From a checkpoint of a small self-supervised image encoder: 48-pixel images, normuon at rate 0.0058.
Rows from block 2 of a small self-supervised image encoder, named by matrix and row number. Rows with one number belong to one channel. Each number is 128 + 32 x the weight over its row's rms, rounded and kept within 0 to 255. All counts start at 0. Numbers have three digits each.
After each channel's rows are labels from the 100 images, of 14848, where the channel reaches its highest value: "colour at peak" is the nearest of a few named colours to the mean colour under the peak; "top examples" is what is common among them. Only what is clearly more common there than usual is listed. The data: rendered dice on a table.
# convs0: first 3x3 conv, stride 2 (model.blocks.2.convs.0.weight, 112x80x3x3, each kernel summed), inputs 0-79
# convs1: second 3x3 conv (model.blocks.2.convs.1.weight, 112x112x3x3, transposed, each kernel summed), outputs 0-111

convs0.65:097126157058176124177171133082100136153126094174101067133087138149114107070145137178086118151147131108098108134129143188156126181117098162161111140067129144138147100148140070097120159096122132218130105148179120121147130090059132135127097161
convs1.65:110065113105119115143068140076122160041116159138110071129121177172100126102157124167138132108147136148114095157185070142073165160115095122189099125152114191097125145146104116165118140123128104140104104167131154121096105120151100140100184105106129167180092097127134174198142121166121047091112111163148142128215160147141157119080135154104
colour at peak: grey
top examples: white die

convs0.22:164144179123132140078116117168115099114122064127092096137151127159148124133101138117101074076128105077116068164094173112128129170109134117165141085125124146140116114061103117086093119124209173090173171141118088142140120106034157104134076131
convs1.22:123120118122152116063138157115217072082122044103093096099123137118061083090134145156096129092140122090125095132165134104107110175108057106109108105139080099080124122112140115118102154164112123129105148109127107183094161115148160101127119128091139068085081110156098142145109148076138116111096182133063177183107090127106153054120167116128
colour at peak: black
top examples: black die

convs0.15:125147170142121149117113107141104168123180150173142119129144086116113100116055081158192127110134060118053154176090111160106099092085152169016130131129143116096100120138124115144103163121110071130101165089140126103144113131142081151094093105
convs1.15:116156100130146046130119098040071150106136103126115122132145134158160120156137120111110122086122182108128180079053144134121135173106101156135151149137146093165141109128116110068181114158081093081116134121099080159144102055110160129135067149124109114088132121138117183104132169121028171113160121120139154118122189127101079147084175128114
colour at peak: black
top examples: dice: three; white die

convs0.101:115136101162099088116145151114140136132073114160075162137112155180140116113062140103137167134199085106141129136156080180111196104138096167128159138117169116176139099139054143104127129043097113085084178153150112111120172131131125141157113071
convs1.101:132184083161126188122178126120145138150198140060103138155061146165116158162054124145142119131123158130129111090132100167114101121161118094129134159117133044148180107045128195111107189158102097107118118255104123153132101136119123147105101145129153147116133140132110160160119158099148104149158141114121086128105090107093148115138139124122
colour at peak: black
top examples: white die

convs0.83:112093106164132119148133113116182171124078137087151094122167150136127156089144093124131141114107050054158120147100101082090123120157148124060081117149126177136153157178100110140104092112158165173140146133104118166139138130150104060165110033
convs1.83:109131132089081158140090107118128132143190107169118060137124134114132094094062131102131095137112151077179135131101169154136066055156119111134122091161088086093110145096127120144128111123109102105143121208120062211081161167148116164102087099108152073133111148137126130116110133026116113094105098118128110146105083090142077083117147121102
colour at peak: black
top examples: white die

convs0.51:111182158099125131150166125138135138150146112088151134112124157110164144094156114171135160161124156139120153198055127121088157129141082193118068100132128104131131142124151091121149171130124140132116146103153073087163093136040150124199031112
convs1.51:123089178064124145158193105132114128132103150148167069202110102073152138141129137173087144185114174106162132131112175114127155152149117131200129128094154131153108150107137117118085112118087138144157137125145071062092165157099164164153124074156119084158156079170095164163161128152093095152109091129132116120061157113174112095212122132137
colour at peak: pink; grey
top examples: black die

convs0.96:077112157061110111123161111138135112144113157141094144163138115129127115140133155097093159122070136087095068084123130137160108149071063174158203170210150098157126088121150088115121120089136089195138149090132173143123141139067131134164116156
convs1.96:182107071124141123105111121094173073131130158120126069080161130154110167160151092139161107115140142135136134109115101059146131115134154151124128171107157140116161093160131124135153079122163124129127093051160176073160211115175133094179119129122110138125210132098050088148139193088129088138160146105180163122093158163172133155126091107098
colour at peak: grey
top examples: black die

convs0.52:091149156096122068153150119132145156192127159149096104128129122087162094112048075138086118096086166128170159073127138156094163095133091121119140162112102056110115073091092141125066108166141139164141109137120104116136170178123119169094063145
convs1.52:127114150114156078129119144156154142035143125111069143146119039147140117177109158069105088143122123140107135186185072136085129103181076092119106108129075167117107114135147080124114129135118148147134164134147131115136133068101159129076097137134092106133173167090150157114140130148158167111056158134104090114118032142090148147129177141177
colour at peak: pink
top examples: white die

convs0.110:129078076117152128124100138128124177110144188215103121142110114114104141108108088119100095152162146090095131126083117133166147124149137131169139188095112142098163099146027112059099140118135060170151141070073140101108097112146118125172125111
convs1.110:163076197147119134164146124156146125131153123145096160118107174089137114108100158170128142097088200193134138125127117141138179149115153074129096135094127130100134133157128154154116116120112175118151146157155176143106104065094150147142186136179142129173084091210138144148141153152141111138162047113117137170048156177132144157147066174192
colour at peak: brown
top examples: white die

convs0.42:158155155098101109134124148162061169121133180179122120151106131180106083091160150159112117135093120110033152160100189090132135127114128146097146171170130122132150116073100113110081117174169116217111093083097122151117076116146084103112134117
convs1.42:111132168134126092158147112121148100103135142163189147159169105163128151116069144111149129125185082142123101158114178159128116150126193119145111130155192138127102091117048136174133075156178183110091113125118126174152131064095146138119177095174091151160104099119104067126101163175083138053096116118135102152125089138130100166036143127120
colour at peak: brown
top examples: white die

convs0.39:106097097120104112116099122144151144124116195080146180166119137181078116113099121200123130124180121101139124195099115102126115113132165123129150165061086166074151112183096116138142130145149141141083077133141086142160147179098148137191208118
convs1.39:147116120118108111135107079159050126160161117115097146172083104156136161108083139120119137116110123090108156031111143136139126142130139111111103113133124145158091150136147149141129110066117131088097127174115156175149116145064133145158083151117156114080101173208105125147092098126128192131100111156118197056066086152116102087126078097046
colour at peak: white; pink
top examples: white die

convs0.86:186131139118101128104137104137091135139161201169160112126103116131105080123193103095140152166109120233129092160177168138133131112237151159163121112082145143153140174149176088123133139125134109154154097110154158126114165095155124165126120160
convs1.86:108137141092105170118171105133091088086114168134102072170124138119125114107119098112149129090085102139114077103164112130144117115085141078125144132116133120151096084140126098152112111088147182112133102022139120000113132087087022119086144135133106142155177142081111110134149122128127135130092047127113078154135134139149103126125102139144
colour at peak: brown
top examples: white die

convs0.41:110102121110164135125115112080102127082127161132098096094134139153157059166114085159151125155082154154064146155128137120098118117172190197130111155133146172165124049126117154155099168100127120098091087161052070121139093104144099165173147111
convs1.41:175125186138150183146178121131148118172118181125136103136108125176152099106137175141132116068109160201131108098161182123141177081136137061130156190139123109103142113134163107095096111055110140072142175161089112114140175174132095160096130161121072149138124168111148155132115085151111145121139129117085145102083072098147159092038131111103
colour at peak: grey
top examples: yellow die

convs0.95:105150177068148219098140202070091113109126143152115141080086143126128100154150128140151103116096111092068084133119137174090142106141076146139167154144114146143102135120119097098153112184107153090132152111101076097162087163175128150088115188
convs1.95:097137100113179094118123094165121100073054066141144086137086116090115083124139084121145131165063083071094091114075132147129079150122161121115113100143091165134135150105084130109121095135151124135068148141139122147137106089182159164091113136157131106079175112119133150096087113090115088076096105089173080114190154083197143144144174167126
colour at peak: brown; grey
top examples: white die

convs0.90:132090173113124122149147117172113114130113145148180110137075081181137090131146107177118135065153146157077117089141126128107132168129121177119096115063129105175119122127102139122080133108090092111038113109108137099130123061064117174153054169
convs1.90:106114132091086156080147069088128128127125115172209152123108067183072117192144110096125128103119134101060110084114120088167168107115106151110122122075120103130089092103092120113133056128084098090137093066122103070094150104087106125081118157084132169084146092083081085102113140119095112125115141130115109119102089080138145140059131110130
colour at peak: grey
top examples: dice: three

convs0.33:137109122137090148137101156074055150126137158144140168092116215118065072116096144151144103093120145113129120143139134088137114114176136148144128181141093179099111154122082097143105074193170093139068100129119116129114186097205154149110109132
convs1.33:127111120170232116146183075150097128120137135153066151110123114068104112151167116109116118131158103100165149200063151102082094110080129166110074093165164024149098125111120169138123114126122116085073113129119145123166142147176130125092138132134111125128071167123125108128096155129144138138125127094053131098134076073079120130090101127118
colour at peak: brown
top examples: white die

convs0.57:144184161150096132094107178154052103130096142113146074086125135140113175156125088138133118126181122116162179174159148088100166139123095115095039131138105090162107190165101109140106110137096107132149113133149087156155135124078105072191131162
convs1.57:162082098108120170117135154160104101125171077137150104140136109121086214147147046109128137100123079141185139057147141115144118138117138045115116115168165111142094150124070134092161108137118123122126092091131070133157114150134160096167136089125139129143142172174145189130115047123103080132146120135063147138099097150153079075187091103121
colour at peak: brown
top examples: white die